config.toml
encoder_norm_position = "pre"
encoder_qk_norm = false
encoder_kv_group_size = 2
fusion = "cross_attention"
decoder_norm = "layernorm"
decoder_fused_qkv = true
residual_init = "none"
learning_rate = 0.0006
max_grad_norm = 1.0
Rows from block 2 of the text decoder of a small audio captioner, named by matrix and row number. Rows with one number belong to one neuron. Each number is 128 + 24 x the weight over its row's rms, rounded and kept within 0 to 255. All counts start at 0. Numbers have three digits each. After the name is the row's rms in percent of the matrix's.
After each neuron's rows are labels from the 100 texts, of 14976, where the neuron reaches its highest value: "tokens" is the input token at the peak. Only what is clearly more common there than usual is listed. The data: songs of 200 made-up bird species, synthesised, often over outdoor noise.
# fc1: MLP up (decoder.blocks.2.mlp.fc1.weight, 512x128), inputs 0-127
# fc2: MLP down (decoder.blocks.2.mlp.fc2.weight, 128x512, transposed), outputs 0-127

fc1.99 082:118114121134171124097103119050123133137126114115100140127137111121149106164145133089121145174142125084155161130155112072125124152117124126098125152194100146136129128116152182123114158134136083149120114083059143138112074164127175159139130139134097136140102097136122143113120127115084125119153132141128089107130147154114115097124117122142126133128133116106127118164148129090109139157152
fc2.99 094:143092112113128129136108116136151079130178118143129165168130150120116124115128144125141153059149130107102132139138134155109088133147168125115112143150110096131163085095150166115138141100150138139143120108119120124112124121111109120131092113091171113142097118097139122133141144166139105091170108153112135127114136129061158146186116114106115100099132102095090088157157159116132093118090
tokens: "harsh"

fc1.456 090:129174158129101123133113177129141119133096137170143129099151154128098100138143087143123127135103095115147133144091164136110139141074127152124148118108109148173113166125128123109091178104148150131144135099075115140145127147124110143085094102117109130120128123099146170066125146136133163093100110141134111101180154117130121122133111130091145154123092095148150100112164075140153132135116
fc2.456 092:126140111118120156136133125143106137134114101107109163161109155093087105113151170112145124102113118138118105098112137162114119108129169153068117127093157094143120104142086162163121109144090127135147117136128144119154144125145133099144127079159118157176108170124139167110080133105095139143171152185100117097125150120131130118101100161107127127170121095153121140096134122131119068124113
tokens: ","; "over"

fc1.127 097:161132156164159164100117126108137121164128108122145114136129091133112142103140132081119151129133139107178164111122131132133113149120103142147189139137100100173147148142131116129122128098159086106105134133138155136107150104094115159081146109119099130120128092119077130091081181110128110144136120147090135183102111140096104127116147153135165078109115117109166173114154144131153129135114
fc2.127 102:135128131128118145109159156106108093094135117145151128164179113130108153137144128139158175135105112116090182077188121097111122172087162135134125098140125126129131150090157135139117148100137189132133137153111148128110127134111133175171093142096089100126074125139161087103152153150140144123168147128137117104132145154169129160134128129112107100116123149108101117109152106130138119105124
tokens: "harsh"; "x"; "arch"

fc1.386 121:116114088129151143136133150124112098111108134169157088130115110129098093130104106113119145144110107105171157171128130121135122116145114144164148133117172116131099134092114123128145098090155098124087106147112125117130144186141111085138137109158117165135121158109147145145106125080127147129077093156115184135105135122133088177164165185112137113149084131134117139123166139121103111122157
fc2.386 111:131111143162107139075128084112114117129134125066128148142132129130143131107109115136150140089118134164108086120151144139138094137069140073112072114174100105125124124111158167105135155114161100098107121105125149158102145107084108115125121132130151109115127129158154165188120153153115129149123137100143117109171073154109158141132119122138115145159172112135118118107127158095128108114125
tokens: "harsh"; "x"

fc1.87 088:119167113123140135111116198145132154134097154117168134110157150123103131134143146150111135148167122094137121124113141119121123108132157107100115124138116135168091138105154118129122111155109082163129098135086147161125116171133161130144121160159102127091110139092143106112105136176189116111168133103145133104090120108116120137091171124097172127077118102136153113164117101115123132076139
fc2.87 089:154161137136105127147092055140110117106155124126138152123108129125123152141142136133152100107083087151114125171121138135089124150106123178154138164101180127101211119157121110074104153118153152132111124174115113091141151156104116138135139141071144138126127113130157147146099150101111111143112144153132140126136125125143114123113095152155101124155131103122094152158147157133147103149147
tokens: "whistle"; "wind"; "dip"

fc1.286 089:083127103142090106152099154074147121126134110118162164107109088133091113123179111097171113129109123090158130103148151136138136111126114137141155116111103092108141183120122171179133137155118130125146122120125137149104177119103156153135108060115119121137129149124101139149148161106125084100103149157151096147148133097127132127107115098115141097100126140116146110108143117170106123080125
fc2.286 104:118103128134117128135123158129134129129124128122132105163186150112144119097102173151134171088081141148115105097102097108096131139156171156125175141122140135095111128113056129131144167122095132123141130122104088129096119106173162165129131132067169116087151123109122132131095154104115163098152140144104116113104121120121128112114107122151123129107144171099102147135160132102089102118146
tokens: "arch"; "upsweep"; "whistle"; "note"

fc1.309 090:083147153102149120138127073118119157127157122124116114185149129139136141112144130117105159061156128133120154153090150175096142101123135123152164124087162097136176160110094105100148125173118135145133113166110113139111114140137102108142120128096085161110139165116166115139127143111132112126100086131092123132156092109136177123110090074118130126138125092134116128152104128145128107147118
fc2.309 091:141164161138114153122143107156138137152174098105119130111145121130096137069101142108116109159141082085137169126118142125089109141120126106119139131116144150124086157133134126112133091126170098145117157113063104158130125132153156109110092152154159140141168081155155140120108095185114134144165087129110133113104155118127113144140114137093154133155156113121129120112148139174106164160110
tokens: "wind"; "room"; "over"

fc1.249 112:199140149136143144101157151155146095150097133098134117130141153168193107157139120135117128092154104121093108141121144132127125159143118165127090120142136092150123107116132143115094118133114117179112175098104146149161126160080137098118116106112116143119144098106085128108118117135112093118164089110068148104102148131151131090148109166169114153146145128137127142133110156145151134120106
fc2.249 101:141163129163159137124131103145131146135152103131122167076093131107124162141140193153170119104142151101110125100134135142143133113135173147121085080109133098114125121126122086105144116171147111105118142093130140126138111100104130149131117104107120158131129126180117163092125125131114150118117081159140172145122152164125137115185122059163104090128151139100146159133144108128124120096128
tokens: "arch"; "whistle"; "click"; "dip"

fc1.21 102:114161183121145108132109125138120103133106147120155112177143139097109073087139147093158143076128136142153171114163100088108107143107122147137130152142120126179215143102131127147132132121145078157095137174122158125106120150143098115133120107133107154131101078124131126155164140097113094133139123165132138137119122149135108132125159146090109124104147108134122119101143165151125130125108
fc2.21 111:118110145085107049203148107131126137127170140114121104135140147147099136103160134116136185137126136094148138145129143089120150147126155144116136131118106130152125159131090163125192129098131110112140140131131194108084181112125099127103167138151116107178097107131123108097153135115147160108129138162114135102117137141105128144158135129103100114105117146123098115100139147129137114117132
tokens: "harsh"; "x"

fc1.53 117:087132081117174137117128118135174103147137119109155088117106107109153086134126093125133113115131114103163122104131115127144150139133124151132105086091181141159139114147159127158128107113148120160144176116129096129123120134131116124118106154141146176141091181115111117152144135116134112123095127199120155138141180117124112169159158164092130111096136125150175124099157151168104125118129
fc2.53 099:154099135131140104120134097108156123132164122165132136112107116149111103159146130097114136115173129114119120124113123127132147152062129086088144111151121149114125120128106128171180112142081140103113089107120165116159164102118139097138117099120106078114142171180117127143120128085104113129152130096108096119114128133093164139116109107129128160114180125117175085097099100121103130114089
tokens: "arch"; "buzz"; "warble"; "downsweep"

fc1.435 105:100156142145106105091125126168131108135110099116147076165172146084149135109162132149126133136144143115152148150169116121141151123104098113145121115099116169148134134131125135161111052144161144160119091164135158118158165112139141097095165134096109114126123100111130146152152168156103100124114167115103088128122146108101116111131118121163125135130110127088130151091081121116124131180113
fc2.435 093:119154113114108073135166151135115116167164127105151167101161127111122104135160127082126117110167154136128097120106128143118099103154156137103105191089174173110154154106138089147110111152178148134120145131123138147107110095128070110129090131138161110176132144185118115101161119126116120167113129132134113132113114083115117147102114132111142120134137140147145180135114114123125100139121
tokens: "3"; "4"; "5"; "6"

fc1.264 087:146075106145130129151137158123107135103107081116140095163116150120128124134154121110126096139181135126104117120126124163137145127092165106151149160112079130144087134116200169121124102155143172159096124137157178135124128123126154141106106158157161155154141130129114101084138152092146082116116168125168110146099138152158110097106111132157107119145131140091119138149131113124168145129123
fc2.264 091:109122103134117135070144176142134145125081085136155094106118165141121164159149148125117156128118130103112113110101100160148178125122149139131122135097133148093095119111101116118112119128128165139146143103137109154146116075106134136099118143091124124172156138096097106124130133132147087088115116213101124114105117102153097149076111105137135122155101116145089112131129131098145138094126
tokens: "rumble"; "noise"; "hum"; "quiet"

fc1.208 077:105152095127115156091149168092167137124131093126154138188091169160143093115122107107097079117150127168137126169178114169124111132105135127115137147140123118169091106121133123111114151116080128139109135136136121086140086126140115140146135127145113148118118148160108167135139129107108110160141119099149132128176118136115164151104120149088121154117109122078103108105133091127117081146168
fc2.208 092:172093108136118167122117154149114151126167131126103141131153109131193153118136115123101145179133119147133117179115108135112139096114080137132105089112112132124118146124128085159131125134117143131096135095136101172143129125120118109145102112131106168106147156195083148161151112156149142117138137117069121162118146142130087134143097128103120125137143080084136131146181144111154113129158
tokens: "wind"; "<end>"; "room"; "noise"

fc1.307 083:139076120127134115089148140093106130129133123087114144099113122121116135124132128116104105122088130117100167138114131121102152139150159161116109164128127121144142180152162154120161151094106141141144140121182111162149094130104087103141115112211135154117119134127126162119125117144092102119129134111147159105127132122140168146121134091158175132133125117147163119150173068163168117160106
fc2.307 095:145125125109137128137144168137108127149101153061081129116115139080154135117136115127109102150130095158147116130141069077139099090137087123106137163110173141113110133118144128134146138130133107116099128158127131131171129105073134137105118092119162109103114109154139092116148170068067142149130112162117128140138095186145134096119113123127135113150120113145133099154152133158139155131140
tokens: "x"

fc1.322 103:140147114107162131102145142138110121140158141159123121096105132136122116160163132136179138117174109171107113151147192100123102107124127155149122130136088102138119126097124115114113113155115106146090154103146087158100132096092101174142101130116084157150121164099139143148118142084130128079124125134118127109102159124163137134150113154147157168101115099106121113125133141171115169119188
fc2.322 104:085137137087111106138121092139138136155162167113144150143128140138138098129086177153108086145114124073122148095113115102139144104146124161143127110134132115128131156118141099135159195135122129122176094096146156102153103134139115112126127117113187099133109106147119154134120131141101145133155126108130132138134119106110115106100093035115125092144127108158130175143121110096119142163141
tokens: "wind"; "stream"

fc1.357 110:122159145142147107174144133106104150123129096108116123134100130094086073145105126095156129099124128152137118150153149130107116118125127100152127153096149113147106157114116129132118133173137123097157137158108080152092116115156099129143121097139118135087157130116129104115103132163166117060166111144154136159127133147179140190119073109130159120099118088126112121109108111129131177100114
fc2.357 108:118201137157110136109152099185096119169100121140129115125123125099109089159075138136144097129127122145132106151085159116115077106095093164170101119125165129120139125107115113168111134141150120145167110136120134139108114162150111099170138160136121148158176148136121149101107124119110111112126119138130159120103114118133151120078101122119165126135111154114086162123128119173114149166145
tokens: "over"

fc1.1 133:120077134112154095103116148123120134142151137075173119136134156133167131103138138153105128088138129096139157117126088145090158105131116156112073110127129152128145111112120073179124080143173174130127116067106153110119124118119133124097164135101138117123087134144129114148154144111119136139117143104133155118124146119111114097111119130123146142114144154138145163155131125103098168200167
fc2.1 122:114136104143129110122133147162118106127151077084142130141195159087126134113117137154106116167110196084157146121131103146123103114168110108113096112127136137095110120125114071146104084158137130136124081179128125100121128118137146107152129139096103117166100091166150134124138113105110159173143101086117096112110152126112141093106121138115142100125134162121116115135122104119152105140156
tokens: "3"; "2"; "6"; "5"

fc1.20 098:111118135126157131093114106129130146100132114152170108101164149092108090100099128129146165076116117135143177146122139107134128095113136126112123139120144131107165156144116131154116124162150095111087141143120136141135136070119120107149125124110106126202142090123111175142174116084140134096133126146156123113167165165169100127150125152102136092151114105077121104096137125153118160121151
fc2.20 100:099093144083121095171099169134093086126124202108139113140117141139145131095128116120129109111176144150071118146143116137094143107153124102097148135121105138088174123125122114136103147156115148127134118139084105140108144135095167126129163136106133158112154109117116131133170131151175106111145114069120134101114144114142112119105144147131087132125110151127129104169113157138087114118173
tokens: ","; "arch"; "buzz"

fc1.72 154:141142122109116094115093162115139145149153182152167104140121133128116076130102119156141147109142104117135137173138173111083112188130102155123171115108106104166152136171117136113110160131116099095112065141104154119129125087112142138158148123124101162114134150126175136150119128088098138136122118164111122144105119125096142120117154142125123163162137074123161168131138107105118113132152
fc2.72 127:082131123124133151093137109149103094091079088116117145096108141125134131121136111095094129154079126142142102130091140178142099142101132157115134149150156162117095121115141173144119112088181124116084127114095115128113122130103142098139105150159145090140157078099121117142123137133124147146182132153194152150145134125124112144132109121169131161121117124093089102142143111125166124147136
tokens: "in"

fc1.468 082:151141121142126157124137093118137103144103086151152142144137173126133117144189107131127167153132093135137113103079096101097122150144104116206079131139151100137151083106155115114132125101101130152156103158124147123135141119114150113110078121127152132119099118125143131169137100139130125141125155088128112090173173110100118145114134141132153125106079160137094141087147132118109153099117
fc2.468 084:158120110117176162143124151126140104126135149135120125085144126158128113135137125119116187115102097095146117159132145143165097170122134119136170149147146180100115126160111130144117145151096105087137143101118162184110106138131104165118121098156143122180109151109107128113134133119115148153136162091121127160176122158135119145093140141115070105114099111176109155115098112090123105157136
tokens: "<end>"

fc1.508 102:128121098130174146094120127165116110101139104137121153109153146098111149139111086098131099104132112119134131140071143080131106108139179124145106089119126104115130142115106113122118112160179114129144122114123094135155112100127104130139110095145104167139092094045159139147088177102153143122123094129119144085162144123131137141160110140118149136130120140137088150128150079138169120138150
fc2.508 104:123159118133109099123151148112113133102149107113089121108097115117133146124134109159142103162083144174123142174154096158118184135088167108126156127153124112116134128161128177133123151126129152129140096154125128134139133178188133091127175112118178131107156128106174111143106099138142115099112161115149123145117132115116112158105177142162131125142102117132140079160106153135098091118152
tokens: "x"

fc1.216 105:102153128135125086108122148089102131109162142130118135118082139138146134143120145130146103100105123126110135114110118134136070135114158140142131134080102148174107128109148133153127145145098118145092127096153095134149128103177091166103121103119089126093110181105157117121160137146100135100117074121149135149104123157117147157117119071185146136171136121120119120131125107165127189099136
fc2.216 106:138093120119153125120114112146104164196148133090150134112099132129155128141111112146129140159139126120146156136145141153112151158086136144114130106101114100061107122120135092149152179147084097109107186120105094127157136118118116156111170141159123109125157127117129109113140120128093121112149115116139137126107187160102145100141104145163117136143119139072080124108160149140142179140138
tokens: "in"

fc1.379 147:135126135153171082147174104144096145137146110090125139092132159088114107100128110121087132130120094174141141151091140161148098144142115134126140171055126078149154138115170130096109114129141123126140145160149135096110134127152105134112120105141118094085105139109153104092105164144109123139191118154126126136091127142113130153108122133153158158140132105113125141117177105128168159127133
fc2.379 137:133137124112090140102105138118134163063133154135123106133123086141145115136098155161163110139135157114149131129135122110099126108161127173104102100173124122120141122116130117160108150104092134156098110100121120147101180144101126135108131155096148138106170123143113119156148126142141105119095148136144134122123116158186117161112093082106115124079150140152113088178103154148077116175130
tokens: "in"; "<end>"; "mains"

fc1.394 135:084107134121126099115163138143093164104148147090165119149153154111107115112118148129101147086111150118172151128143140145107080127118115128128065103085169137147166149115156099121120121148175128143122121145139158106126128106180153094139145133141124095110121136111117126124139110140094165136114105065133124117099117161132155155107112069168168106104144136122140134135114120090131148156146
fc2.394 112:138127152158117103132134128141170118152146125109152139128177161137130135131123147127118116125138150079092149143140115112127126107140151150108113071125143142129168125123103105163073096147123144148110147137104106177126154089155095119127129152132111110152113107141132112143132143143127058147108137146103094136157156130087096076104109123131142132136154123092155186159157089120078135178115
tokens: "3"; "1"; "2"; "4"

fc1.303 115:120130129091165136107112110159128147135110144126149130114133135107113140108126161159159111132150132117102114133095155085145107104118151160111098106141208089137132109128115146108106166140110120104168117111104116160113139166129140114160103114131072165143168065149141147146079193101116154123134083117144135111152118123123105115147134134105144136143137126136123172125105098117154146168159
fc2.303 114:117091121156132123116111162113127126092105120116128087102111121127164111126128092125097123126079142154193114120109112191097124122126153146089145158101075153146122132129143144175155101137106171106097120150125127104093144144115141104109119141092184115110134134121081132126145100129097118162112125159093110129146137152141114114140114106093127123145089133124117095141122143114175114070104
tokens: "over"; "with"

fc1.89 096:135120150116115145125133122079130130126108140102150111178151130076130141130161120138121127158118135116155144076167153126088189119134156090106139164118147123126131122104133163154167144164137125152071087123111151088117149156163163148140164110127163145109123136097081136132114136117165133099139133119129100136113121126116094134135148122157158073095088112128093167120132102150157123106139
fc2.89 094:116127133139161124078147185093105148180110129134136148169133147156152132170095166138144097110119119143100097169114150166140087134139157109093106126111119131152130162110155089134170156119105125116120135134138117153120124115135188137108128064112157121123135138137140097116152144161076121136137138165144092112106126147122158154104142134153120141130125092146181116155105150143105113136102
tokens: "rumble"; "hum"; "noise"; "wind"

fc1.37 104:099123090096143091108104134107142145153092106146176139139104102150136124130085138087147092104146137154163111128163138144122104153125143172118136141093160123111113104121121120132105137143174180099075131120133123117145134106122115143111110101110156115124161140123142109133114103110100130142109139109162126118088154157090146118092122109188109140100152116090156116153125126079098170103172
fc2.37 096:066136158107149094144118095122125116143130136105155158135158150102105084155126112092095117174080137138164144125091138111151121141091109180135095114119140091082138124164154108135141136129105103160096119163108156157130113106090135139103195121124130121133147137111124116167144119132147114084118108121079093114091127118133117090133101106114127137106108114140125113116173133137131125088123
tokens: "in"

fc1.458 086:108113093131129135138118127146129098126166148136127133157124134103140126088124141120104125089093157153154133119146132127154049129151145113112137153133138125092159127110138124117126131124156157089133162130105124127133124136076151121120165081128156172129105093148138115099118161137137120153156150140121089099134101143127085098146075095101176118158089132073109130133143161162143146104180
fc2.458 092:093152100110164150141176112151110151136135130098101139070136127174117157158142086134183119166088142149137105145122130146125123142120130099165121104120143125117116100112132129140124150087138122119110154084115136192123103111142119110140159166102134137066134114090102136128099129149127149129152127094178105177121135121117139126166147129136142098123122106170125129133095100136169138093107
tokens: "over"

fc1.42 114:176129148123137109112108112103152092159137164118105129150125135146208134140137156133077111084163113126142119149117118141124140136141154155110127146145108151173132108104117106141137122089116100141139115124117108145157082164091120114110135093135124145123122124107138121098102111148122112139155083126086161108168134098121113114164105163159124182173120129147134146115096165126176088127154
fc2.42 115:129160169158064143126151127134143111081126135158093121108117124141129145101113165127158110125135097097104147119125126088108145101157144123097103101061150098129141150105145119088153096144145127139137132136117127165111169144146170135180077080135074136126144121122148098124141136141140122091119118101128130170136119145101141091160126122125112117169137138084148141168154105150131123123113
tokens: ","

fc1.396 118:103110102155149125102148124148089100137115128105149092187160160108164133108102146136067127091124154103156153095113089126112142115140099159119089135085172159124133095127171089138126096153153149150138143111135128117122131123119134112113127117158105102124125094134146137130155110083110139132118154082153143069119125117135098103116149133132125125149136154121135122143108107121097173194137
fc2.396 101:114135127164096121115135136170116127129121105119184124127153162110116102135149144103090135137118114154133107084111080142141145116139104126090110136141183149079149129127138067184141104157151116171130110141082178152146131136145129139134149155110139118110136106134158131159111111118083152152128143163147113120147165154094124110122129138111126098142130152145155169188146122095117109164133
tokens: "3"; "5"; "2"; "4"

fc1.440 129:152079137163119082143138136145119152141154145123157115110143111160146141114141094139103102115141114169128158150119155175139113119140116122165151152092095116134121143129172122122107152142095100134109101162111133127125114140090104135108140077141108145109115148098158090066077146147107069127126119145083175098132127141104116142127139126159134195143136090141142131118126129110138158148147
fc2.440 112:144119124142109101148106131132135134094134163133152063154139137120156122092102124093136124119144116135113089143150129103144139129123155142113107131114160098161117182124105084143126121140160139155144128103138141156097202097142164118111092149099125135161127072128134101146189143099109094099126138132136157124126138164131140121120146111072134106086128168107102123125100134121088154148158
tokens: "whistle"; "downsweep"; "dip"; "arch"

fc1.261 088:131099088151152148135059128117146112139154127139141134144118124136095123113094143188135144124118101110117124149139091116127142141124112121141088130136100171146105103116170123076119131196122135170157128089092100128125159119134152152102145107098127173113098141125128102122153171126099125124126127121097130125176111147076177149116136113146125108130079138142115120151140153107086156151143
fc2.261 098:153108153138116120146173155113115122111130133131124157167179180168116096136142137160161130116129107139087149158147129084142123133120134141096104126149105099147110144120157116106097123100118135126125120107100092158136129135098154103106167110175144130095114130137157129111114114106150133149131145099150132109206184112123148143144139093093166150089094148148159115172155100137147118142119
tokens: ","

fc1.41 101:123116135078135139122104100132095165118106143082152138130137150148165160123109129179168117075116110141129155125110142114125111147134144132120128091152147106117150131115125138149087100131132131142144146086127102139122101100108182163173136153111122127172131122159159136140145136120092163176105148104152122102111097160113162169105095143114119087135149093163105140134110140145102154182110
fc2.41 106:145130115137103134099132081111109129102117179118131091100098135158149091108110119142146142161162169142122111116147099130129128163141122116107116138115120162103137135162117107152150166133096132082127145166135163154105157156094177158102113128141115125158102137182120118162121123120151150176128157119100105123141102116094093138158153120151102135144139129099112087155085181154125122088134
tokens: ","

fc1.302 118:106100137146135123104139160143160122097131123111163127125109133096179087156102158132149149079146135116144168167094122145105069135150103154086125128130136127126145174095121092158151122117184164196138172126110109128137084127175144101117093107104118110101115133136141130134128123091124123106110091132131146103123133140164148149148136125149122130080138135147099115162106113145117147142119
fc2.302 111:181126148119129092135129161129128135138128096149166147109106179143105118147154143123120122159132130132143125069223138139122133136125107101122139139111103134146154122115098130139118104108131114134129114113156102147129140128149137140112141117171179063079113110140121150130155128131115128116151149131153095165156149090129117112126130176136119096104158100118166131134135095074159170140149
tokens: "arch"; "buzz"; "note"; "downsweep"

fc1.243 088:101147126119152125137112104087125110138122140119139125149095126153158104108101119114136144118136054161108137107120192095131113136137140145122183109117145105116128147091137091103152137103102122086141145154105130139153082181113081113100109119096137199113099128133139092087136124110147129119160117133118128114126112137162135139122125118111121172119140132166112152112106175148146129136183
fc2.243 088:128160165132096142091107151157141124136148089133131129131155095124084075147142168113157059112135127127092117133150133145111149120121128096132136114116150115130151161102169115155097128098138147132152156147133105133108096125133140087157115171160157107132110121141125151081144137138115149146155070119131140136111159121139149117127147112145073112155142179102179140114144161155129109163103
tokens: "over"; "mains"

fc1.168 085:170156155151138126107157171134103104100111123139159150137124120155100143122148097158127156091130111163158136126133179173118097089139128077144119116134103131150135145042104130108105138142116104123091115134098108119115091151168099131124131128117152104093108159121149112116164119103095122146115092125152155122137124120134097147139117099103128138139147109107132155105169093146142144188142
fc2.168 084:163140120150112070164127129105085138118120154131115125102117129164102150076135139130118098170150149106098134123159100147141121146115144092102125079125157150140137160096108178133119110118150111164151100106146115141168118149105130112158178147117153147151116071127132134145103153138079122152134131136089099138143107096146099149104123134113155143132086137148092130177152155122130133149163
tokens: "whistle"; "dip"; "buzz"; "downsweep"

fc1.95 092:137101149126169123153100167109164097134125129146139112132125174080107093091139122132143176097141107166103173163153160163112147152149166085140099117138128133104128111133135138137103135131144137147094132072098134133086103141116142080098127088129147127080070134150124121134112143130119121150111092106121146108118114138133134157182157134131120121117120101140141114133174131139111168136167
fc2.95 092:112163136153147085139108133133107131119105107072164138161175141142091113133130112120083127142136110089074117121153143159134166173159159113186130130099126114149181134132107177094117147102163151113115065102158170132117120094112112155131142126141103170149166121121141143121114105149121163150146123125147115151150155142159129119135134133111126119105139128154138120129091113117100096127140
tokens: "harsh"

fc1.233 104:099123132113084140127102138134141100136127122166161072131140125113130102084136115133147148122094131147163143121123122129125118149109131120126128139128159128084108127113117171093117142176189134095135113161119111098179119146152127134132168100156167115125120129097177168113109104135154168118119122148157146110169134113162079127159151123173130119142104187151097118116164114154159140147134
fc2.233 111:095097132152092131087120127116132144104134150192133128138087120112135133119091089122179078153166141144116132142123133154121143126120113128150133121129100149153192088119108109108145111118115121111142136145110059164117125131128123134126163115122093169071163100093134120096107116118107142114141105119136138084137115161148176083099147109106156103089142106134105144140129156140142141127127
tokens: "x"; "reverberant"

fc1.80 111:104117142118118151119111117148098085105100117101136117135187099053142144098120140143127125131147131104134123137137127129106132091127097128173111142139169131150134095118153118150101088146164119182135131130124113147138154114148158065077131142150138102113085104140140132157195163133094157141115163150129101147109128092114119147097122122161135107119145096101131142140126098112134103162145
fc2.80 113:138146099141076100127160126159120130119117076134126111115157157111143136162150156150086117098113130113139117107118133113186140137127090102135113155124131104170136126143137083086080093107170140158136165157126105109144139103123112106179133161111109112174153157142112155131122122110103122169143126090148139117121166135127107101157107132149171109130091125132153174135132158097117130162148
tokens: "3"

fc1.223 096:104144126131164120160139120104108121102104162125119116118091076150139130120129127151116146113140157169124187129151173152097079169136143161166108157144125064177183089112146098125106108087135129129136133121121122127130131137112086105085128087129118134106113168107150127129147121123137149091128132108100151144168130139105126137165109127139132144136128138122121084119115133113087142152184
fc2.223 105:101178161086089135159090126149127165145148149133100117113089155134115138137150126112074152139121108082121111133136151134129101124136133130159171126120148080098078163144110127113097120134134152108144133108131172137140110085139118121126095129144119139122169117115122167135163166179085106112153107129107160108131153151135168135117105105130174128092164127096129138107130139108154156134167
tokens: "in"

fc1.24 094:090136127073141144147149123144122159139131128132130096120086130174133086154156131148139143141111085129162146102093126138110132130164102175123137091079164154152174139106132145113131157125126106116120120098154051134122102099106127136129110078158140122109140148092130114116131099114139131087116071124145124137090133128135117172142141129123164130137136109126181103141082124162127127144110
fc2.24 095:095127118110124119113137107185116136143145089105139142128143137160125097121122107144132134138148086088156096081100182125083125146132142137083154135097128154130103133135111120173148141141135141124062113132159140089158084108165124144107138130127117125078117113104096164150096128138151132114121156107121171189150152131131135149115140103185120095106146153126135131123139138100106152147104
tokens: "whistle"; "buzz"; "downsweep"; "dip"

fc1.252 117:127140175102138127138109076135138161112137129115092146125120130125129159115128157137149141115170184124102116128116140108118111146106144142160087097125158089117175131090130126099109071146133097117123096082091112132126175141131113099159112118125092135187149081122135156110156176119137151126140126122166146109124132123107127106141125167125114117136110110121080179120093103151127128171129
fc2.252 115:155088086140147116139125148119115132139099132121153110098137091148120137134153074114114131163118107164165161097135138137131137139125146132122140150123120139129084127144167092167134131137097113149111159152140128125090135097129159172107141138143145107095129183135108112143120094087145127120157136171156095098069126075122131175085134097103147147144115130086141112130097139085133133086133
tokens: "over"

fc1.203 132:152136159136120058133139155148107184160159151110142124173123147141119147125139126116055154109155113152119152150122126149141123142118086150131147148105111128139153144134162111126112140153098104108142133126119166105152101150112121105098155075118139172111124144102161109110107127142123063145130090129075131122155170132117136136120180121161131164143105099152116148114101116125110145125149
fc2.203 118:133114094124115123114105135106157106114119118139139091138123117132130126102122104159123144095140118122120119141139168102177133124131155123103148168130149092106087154084141129118146108146154138160156094113134141156107136094124185142136106115105119164117184105144120101121161153112132134121123090132145187128092168154143152113086149132110106113095125170092129102091105120141101166133199
tokens: "whistle"; "click"; "downsweep"; "upsweep"

fc1.436 095:146122097128138127145144172102110129130179150143116072151157162140141086171135115148144114124118108106177172104164114154093125149162090139096152125144120186158149145136163120123155128123134140136101118134146148131114100129158094153148127116136168114077126170151127115125132114080095126098169143128094123153115149105092157138134147143071112136114131111107133118102123101113091149116125
fc2.436 093:146118117111145156079112134122116132142148132120153138056102138121112154104120089114128163120094097171159144149113154135114125082107124124129123147142099137123118113096148095118137119122083111158066126149116082111171124115150149133124120122086148107123122128143140110104142070161159122090102131084171123127126101129128131100139152115159117122073139121105170090137099138131155105106090
tokens: "<end>"; "dip"; "warble"; "downsweep"

fc1.510 094:110167121154120102144122160091137140169120155164152141141145100131176154104134128094130140125115101131120123171131108131115132120125134120164133158130121126127153143091187095068115148082123114142150159090113133128108173136144150122125130106105096150113136171129128120101146128100109107120117156129168146142146128132144119144154109096136122080134106076093101136085119155088097130131197
fc2.510 087:152106166120098129139119137174114143120171130108145152141127131145099107117114106155108103139109137139109189128147114141168083123130139100140124153142086088143118099100117136161134080119113109131123104103127114142180116108136096105121165132111163094123189135104154148139079160117139119107099097097097139128137125141136094144109100138128159120168072101172126142136147108148156104106103
tokens: "over"; "a"

fc1.373 087:118134060113126134143111123114124109090143172092130144135130146064060118121112118077121124120132141148146154122155118129126141122118150082104127103146121090136141092130132150137148087148156136138148144082126139149120170092152148105126090107094101094148173088130158140147098143131112165100122116091145115168136169163109128119114135131148134111103127133090128145132149115153164131162123
fc2.373 086:119140151177100095157105141128134123104177096170103099176122125099147150121139108139148101136172112130126077142104115141145134123128128143213124151108155128089117159122135148145115131174134122160104128123149096150088130127151158131103147095114155134130134119127140120082176111157091084106117127148124121120094130105083144107154135114131099151135125138105099072130139117150131137120104
tokens: "arch"; "buzz"; "downsweep"